From a checkpoint of a small image VAE.
Model: 5.22M parameters, 48-pixel images, encoder activation swiglu, encoder widths [64, 128, 256], decoder activation silu.
Training: 9200 steps, batches of 256.
Data: trained on simulated fluorescence microscopy of cells, 48.3 epochs.
Rows from block 5 of the decoder, named by matrix and row number. Each number is 200 + 20 x the weight over its row's rms, rounded and kept within 0 to 999. All counts start at 0. After the name is the row's rms in percent of the matrix's.
# conv: 3x3 conv (decoder.decb.1.1.conv.weight, 64x64x3x3), inputs 48-63, a 3x3 kernel for each
conv.17,111,201,192,180,204,188,171,209,197,176,205,198,201,181,191,170,200,187,191,204,206,216,194,198,189,179,189,192,207,201,199,210,212,215,221,217,214,208,208,208,210,210,208,203,207,223,193,208,214,172,163,190,201,193,187,214,203,179,204,217,217,205,212,203,222,199,194,204,174,212,193,201,203,202,194,186,202,199,179,208,190,197,170,137,150,163,171,155,168,170,185,190,175,201,177,165,190,209,192,222,201,208,198,203,212,199,200,206,195,198,194,200,199,195,182,191,196,185,228,237,240,187,218,239,202,217,228,185,192,174,146,208,197,128,164,186,218,223,197,222,193,198,197,217,231
conv.18,113,195,190,180,196,211,194,191,199,205,191,219,205,224,215,200,202,209,208,207,190,210,206,226,188,206,195,197,171,191,178,169,218,166,187,203,188,197,186,191,209,193,201,195,203,197,189,197,196,210,184,203,188,192,204,220,195,205,206,180,184,193,182,203,210,208,214,174,191,216,187,176,222,202,194,202,198,209,202,195,191,189,206,238,207,191,250,227,192,206,202,148,178,169,149,205,181,143,155,158,204,207,199,203,204,200,206,194,207,202,212,196,208,202,199,213,194,208,152,173,186,171,179,191,203,204,192,202,194,207,177,142,196,191,201,207,169,248,215,176,220,197,193,156,169
conv.19,104,174,176,177,177,180,184,143,171,214,190,194,205,214,206,201,202,205,216,204,201,201,209,215,197,200,213,197,211,217,205,197,194,207,209,217,212,187,201,191,187,220,219,222,205,205,206,188,212,206,212,191,188,217,183,204,186,176,199,186,192,205,219,194,223,210,204,178,181,245,176,198,224,216,205,203,219,205,168,195,192,192,174,177,203,182,184,201,170,191,203,167,165,170,154,187,178,164,161,183,208,180,200,200,181,183,204,206,181,204,190,173,218,187,173,203,211,163,209,216,213,217,192,208,201,202,210,199,167,179,190,185,141,225,182,207,186,142,246,166,71,227,228,195,173
conv.20,128,171,156,191,156,146,181,168,184,189,207,202,194,206,202,203,193,214,203,201,213,188,194,212,200,198,188,203,189,213,207,194,210,215,187,221,209,194,203,196,200,197,207,183,207,201,200,198,214,187,186,189,205,197,215,180,188,206,193,194,199,182,210,221,208,223,219,193,215,177,200,211,196,209,212,219,210,209,215,197,203,203,210,219,218,208,221,206,191,206,206,209,204,210,197,200,197,196,185,184,197,192,185,187,183,177,194,190,194,210,209,212,207,180,196,220,197,204,175,90,157,136,4,83,175,97,124,202,205,215,211,195,215,213,248,234,191,217,225,204,188,198,195,205,188
conv.21,104,187,199,205,182,179,193,210,192,177,214,217,192,168,168,192,183,183,191,198,205,213,175,183,201,198,188,184,193,185,214,169,91,222,213,193,206,199,216,198,196,202,195,190,200,186,183,175,182,171,184,206,187,193,198,207,208,200,188,216,208,182,205,207,160,226,200,226,221,193,181,219,210,214,183,199,173,185,214,199,198,214,219,204,173,177,188,185,187,200,202,209,192,217,205,219,217,211,195,188,181,192,200,184,195,191,203,196,194,172,168,202,187,190,213,226,206,197,210,222,219,259,220,193,216,199,193,223,212,191,252,214,173,172,154,175,173,184,205,173,193,236,209,208,230
conv.22,116,186,195,187,180,191,192,188,192,203,188,210,205,182,185,194,172,190,199,209,203,198,189,194,184,180,193,196,213,201,184,207,175,199,198,186,195,212,220,206,212,215,215,200,198,191,178,168,181,173,193,193,206,211,198,184,185,197,198,190,190,202,197,185,209,178,193,209,170,211,217,205,210,199,205,204,214,198,209,184,207,194,190,177,181,194,181,180,198,196,198,182,181,206,183,192,188,210,192,194,195,206,186,189,204,178,191,192,196,217,230,228,235,260,227,232,229,239,208,202,194,211,214,192,197,195,178,202,240,198,204,234,227,210,216,198,223,181,207,198,192,194,189,211,209
conv.23,090,206,201,208,201,174,186,182,204,217,202,192,189,196,216,199,199,213,203,204,197,198,219,226,218,233,244,236,185,204,213,211,217,199,196,219,188,200,193,194,213,214,201,206,208,188,204,188,189,230,223,201,196,197,186,220,217,202,222,257,216,253,255,214,198,168,197,212,189,234,199,209,233,211,199,201,234,277,214,223,240,213,192,188,206,202,213,205,191,206,195,182,197,171,191,150,177,202,185,198,199,197,200,199,198,194,204,209,206,199,208,198,218,237,206,178,209,192,191,218,179,230,219,199,207,193,185,184,222,209,222,250,239,182,208,191,221,190,226,199,168,193,199,184,226
conv.24,095,191,206,212,186,170,186,174,166,195,188,200,218,169,187,194,195,178,183,191,202,203,207,210,207,191,196,188,204,207,217,197,181,196,230,195,219,186,186,200,194,222,202,197,196,207,200,217,198,180,190,191,184,155,190,196,187,211,189,211,194,206,210,190,224,240,215,200,184,172,221,198,212,184,192,186,185,202,222,198,179,158,201,201,193,194,198,197,172,155,187,191,207,206,177,145,196,223,164,182,185,222,192,195,217,197,206,192,206,224,245,189,183,219,190,195,178,200,177,197,182,185,161,195,222,220,229,204,216,215,215,205,197,194,220,231,191,242,227,189,165,203,214,202,203
conv.25,114,173,185,190,167,177,206,177,174,191,179,190,187,177,176,213,184,207,194,199,196,194,206,195,198,211,201,194,219,212,213,180,124,216,197,169,208,192,202,190,205,202,198,202,210,194,196,178,192,217,213,207,207,194,199,203,200,200,193,206,201,181,209,212,184,219,207,234,191,185,227,196,205,198,200,206,198,184,196,211,213,195,216,169,172,225,195,208,234,210,207,203,201,230,218,186,223,207,202,211,202,197,191,197,192,194,202,190,198,207,196,203,185,203,219,191,211,216,215,194,226,208,191,188,218,215,215,202,176,193,219,169,197,233,210,192,185,270,188,182,227,202,181,178,177
conv.26,095,198,189,206,226,200,174,185,181,161,208,214,190,189,176,163,205,210,192,191,201,183,187,175,198,188,175,203,196,200,196,181,155,157,218,220,238,196,207,199,203,206,206,197,208,199,214,237,190,180,202,209,181,172,212,213,192,201,228,216,191,194,183,185,180,153,206,204,243,198,171,192,187,198,206,207,200,181,188,204,205,195,212,201,196,178,173,181,199,180,184,209,249,213,201,213,171,179,219,210,195,197,210,190,202,210,199,193,204,220,195,205,169,186,197,211,208,189,192,183,205,196,198,212,213,191,202,178,219,194,228,240,211,166,195,180,222,205,195,204,125,136,224,223,214
conv.27,088,190,196,203,188,198,194,186,208,220,220,203,209,240,263,193,220,205,197,188,191,182,194,201,219,199,209,214,184,186,193,178,230,227,210,213,189,204,203,183,198,210,197,197,199,204,245,206,216,213,212,188,191,204,224,195,178,192,189,207,195,195,190,207,207,214,188,221,187,216,190,179,202,203,197,191,194,215,228,190,212,225,212,226,222,205,210,195,189,197,182,165,169,186,178,172,182,216,182,192,165,178,180,190,187,189,197,195,204,194,221,202,238,245,216,210,214,170,185,224,195,197,243,226,200,212,181,200,209,175,195,201,218,161,201,189,214,210,191,214,199,202,204,209,197
conv.28,103,212,199,233,179,195,206,203,222,218,199,193,205,207,197,194,189,201,206,214,219,202,202,223,211,207,209,218,190,212,198,202,194,206,201,196,194,184,204,193,199,208,195,203,196,190,185,196,196,219,200,224,207,227,216,187,180,196,189,185,168,197,194,179,216,193,202,219,178,200,199,195,195,180,198,194,176,170,175,160,160,176,213,211,184,218,211,200,217,218,211,203,211,208,216,197,197,199,182,191,168,154,164,166,124,166,190,171,186,205,198,208,199,212,214,208,216,215,221,200,195,210,195,202,205,209,200,188,208,173,194,240,212,209,215,189,203,185,202,200,189,191,210,205,209
conv.29,087,196,205,213,199,172,183,196,202,219,216,205,183,222,197,193,196,207,196,205,198,197,207,223,185,194,210,202,212,199,179,208,229,169,215,225,191,194,193,187,195,182,201,169,177,207,205,204,200,221,202,198,213,190,180,194,210,212,194,205,200,194,211,206,210,198,229,203,192,196,188,222,226,192,204,213,196,205,206,190,223,208,198,175,181,227,220,190,212,198,202,178,159,162,175,158,149,193,184,182,185,180,186,192,193,201,188,206,185,214,191,214,213,229,207,221,211,211,181,210,193,224,237,208,213,205,189,206,235,216,234,228,220,213,221,243,225,235,231,192,192,193,207,205,199
conv.30,112,211,202,208,196,206,210,183,195,208,146,180,187,174,180,196,203,205,206,190,195,177,206,193,183,205,203,200,188,183,201,154,120,213,174,168,220,199,211,209,204,207,211,193,201,210,162,182,221,190,210,208,203,196,201,197,197,205,212,192,195,193,185,199,178,182,156,178,220,193,192,200,171,201,193,200,178,194,185,189,197,207,168,125,195,193,189,200,219,201,203,201,206,201,209,197,217,215,188,210,210,193,196,197,202,197,200,202,204,231,207,215,207,208,214,211,206,212,257,240,231,251,211,231,229,242,225,215,189,207,199,176,162,205,187,174,170,201,191,172,260,230,213,204,184
conv.31,089,219,165,173,173,196,187,192,188,171,193,199,179,203,231,200,196,186,177,209,202,186,216,225,218,211,233,213,191,183,191,176,240,215,195,208,197,215,196,202,227,192,204,196,210,208,196,196,194,201,214,189,178,233,214,191,211,207,219,191,198,217,217,197,208,205,165,225,169,181,206,183,182,203,210,215,184,235,229,221,220,242,200,198,205,176,219,204,196,210,199,217,196,182,218,176,194,227,183,192,217,224,195,207,201,203,201,189,204,203,206,193,199,222,185,170,208,218,197,232,210,209,264,248,184,226,208,182,205,171,205,256,227,199,225,201,217,193,222,214,173,153,200,203,188
conv.32,091,186,158,179,162,146,204,196,180,200,176,185,183,172,228,202,189,204,215,174,169,191,196,188,208,201,202,218,200,178,203,163,214,216,173,199,213,188,201,203,192,227,206,196,210,203,214,203,190,220,226,216,201,207,188,189,206,217,189,190,218,198,200,174,197,232,214,239,160,185,248,190,210,192,194,224,193,222,210,205,214,204,169,175,177,191,227,193,199,204,190,171,154,189,178,151,163,218,176,206,199,214,207,193,207,203,196,196,191,157,188,191,167,207,215,188,184,191,203,180,186,175,206,204,178,185,200,218,205,204,194,151,192,206,141,178,201,159,201,216,210,218,211,217,209
conv.33,097,200,186,181,197,191,199,189,209,209,181,215,169,190,198,188,184,199,204,206,213,200,225,203,215,211,201,215,184,219,199,193,239,193,193,213,195,204,196,204,188,203,222,192,196,202,211,194,211,193,224,195,172,205,208,204,224,216,210,212,205,219,219,199,229,206,218,255,178,210,224,230,230,222,194,214,197,221,213,218,205,205,189,194,188,192,197,209,207,207,198,191,122,179,164,150,156,196,155,185,211,187,192,188,208,189,189,186,210,194,192,183,199,201,184,181,194,193,207,206,199,212,205,191,218,195,183,199,200,158,191,183,132,224,144,137,211,204,190,212,123,225,188,196,184
conv.34,107,189,190,210,178,181,191,186,186,196,200,196,207,171,158,202,201,199,215,203,210,195,223,200,198,218,182,207,214,183,205,196,132,195,200,201,224,202,204,203,206,203,191,190,194,201,195,209,217,167,176,223,218,218,216,218,210,191,211,203,203,190,204,195,183,207,208,179,212,225,211,197,220,183,201,176,194,201,189,211,220,208,196,190,225,181,169,192,198,193,203,227,185,195,186,159,202,198,144,195,188,201,201,190,194,204,193,200,201,191,187,195,215,213,196,202,219,198,204,215,211,194,175,212,199,210,192,180,205,208,170,228,210,142,203,189,211,157,192,236,174,165,212,256,209
conv.35,110,184,133,152,177,126,127,194,193,192,219,221,194,225,206,192,211,195,187,190,191,202,182,194,200,174,196,191,203,181,183,220,227,216,200,216,203,191,206,209,202,201,197,204,203,196,203,193,206,200,161,202,204,196,205,199,193,171,192,193,186,209,198,202,177,182,203,184,252,188,181,200,202,197,195,200,185,197,204,196,197,194,175,223,218,181,201,206,194,200,205,193,192,181,208,210,196,192,221,182,194,197,198,187,200,195,199,198,199,191,194,191,188,179,194,217,217,210,140,91,158,113,84,140,184,128,170,166,219,193,186,207,223,157,174,172,208,175,165,207,205,197,202,214,225
conv.36,094,178,195,202,196,195,209,210,206,195,216,195,195,204,191,199,192,193,182,208,186,190,186,170,195,192,170,201,220,170,190,203,198,223,217,239,255,221,217,200,210,219,221,188,205,216,233,199,211,183,149,208,203,195,200,212,177,196,193,161,145,181,160,160,170,207,206,171,243,222,185,242,171,203,205,205,162,168,187,183,188,209,179,182,201,180,184,186,176,193,191,202,219,207,207,208,231,209,220,196,203,211,199,208,245,217,218,230,209,193,177,194,169,149,190,207,206,182,210,211,206,214,190,234,217,201,212,190,194,183,212,201,162,166,196,174,170,188,227,204,187,203,200,229,198
conv.37,090,209,183,192,214,187,151,224,199,174,211,169,178,202,181,183,180,189,186,202,216,223,195,179,211,167,204,200,184,203,198,198,175,201,232,232,229,201,209,183,199,201,209,209,200,212,232,198,216,219,180,215,191,195,216,192,204,194,188,180,200,206,192,196,171,205,232,259,224,203,235,220,178,186,199,198,193,174,200,194,187,208,202,163,197,204,199,185,231,225,210,226,214,212,251,252,213,217,241,201,194,199,206,188,204,201,196,198,209,188,195,203,154,200,206,185,194,214,180,177,178,205,233,199,203,180,208,202,174,174,202,214,198,217,192,192,241,124,200,235,157,182,195,235,233
conv.38,104,206,197,191,180,190,193,189,204,195,194,195,201,190,182,206,200,201,197,213,211,199,233,223,204,208,223,210,223,218,211,182,197,220,189,193,200,203,206,200,214,213,205,193,190,214,179,187,201,201,206,199,193,211,205,208,207,216,214,230,223,216,222,218,212,196,206,230,152,195,187,175,198,202,229,207,209,222,196,199,210,222,226,194,195,221,187,203,202,207,197,197,174,182,190,163,172,191,137,160,218,239,219,216,241,224,192,205,196,202,189,193,212,210,217,197,210,200,209,197,193,221,211,207,212,215,222,211,213,196,213,217,204,203,203,185,231,195,184,200,143,169,213,210,233
conv.39,098,196,223,200,205,240,221,207,224,233,195,213,214,187,213,209,180,203,188,199,218,211,209,208,215,202,222,218,185,229,199,175,235,203,202,244,196,193,206,193,211,195,203,204,195,210,193,217,166,187,237,214,195,208,200,184,195,194,189,208,184,207,209,194,274,195,186,221,193,239,231,206,205,208,210,194,204,216,218,216,219,211,151,169,194,136,198,201,177,219,205,174,206,214,176,205,213,194,197,209,211,200,197,205,219,183,196,210,192,208,218,205,188,199,189,190,191,178,168,169,167,170,198,188,156,160,186,207,191,209,152,171,207,209,213,218,221,189,232,222,218,234,200,213,188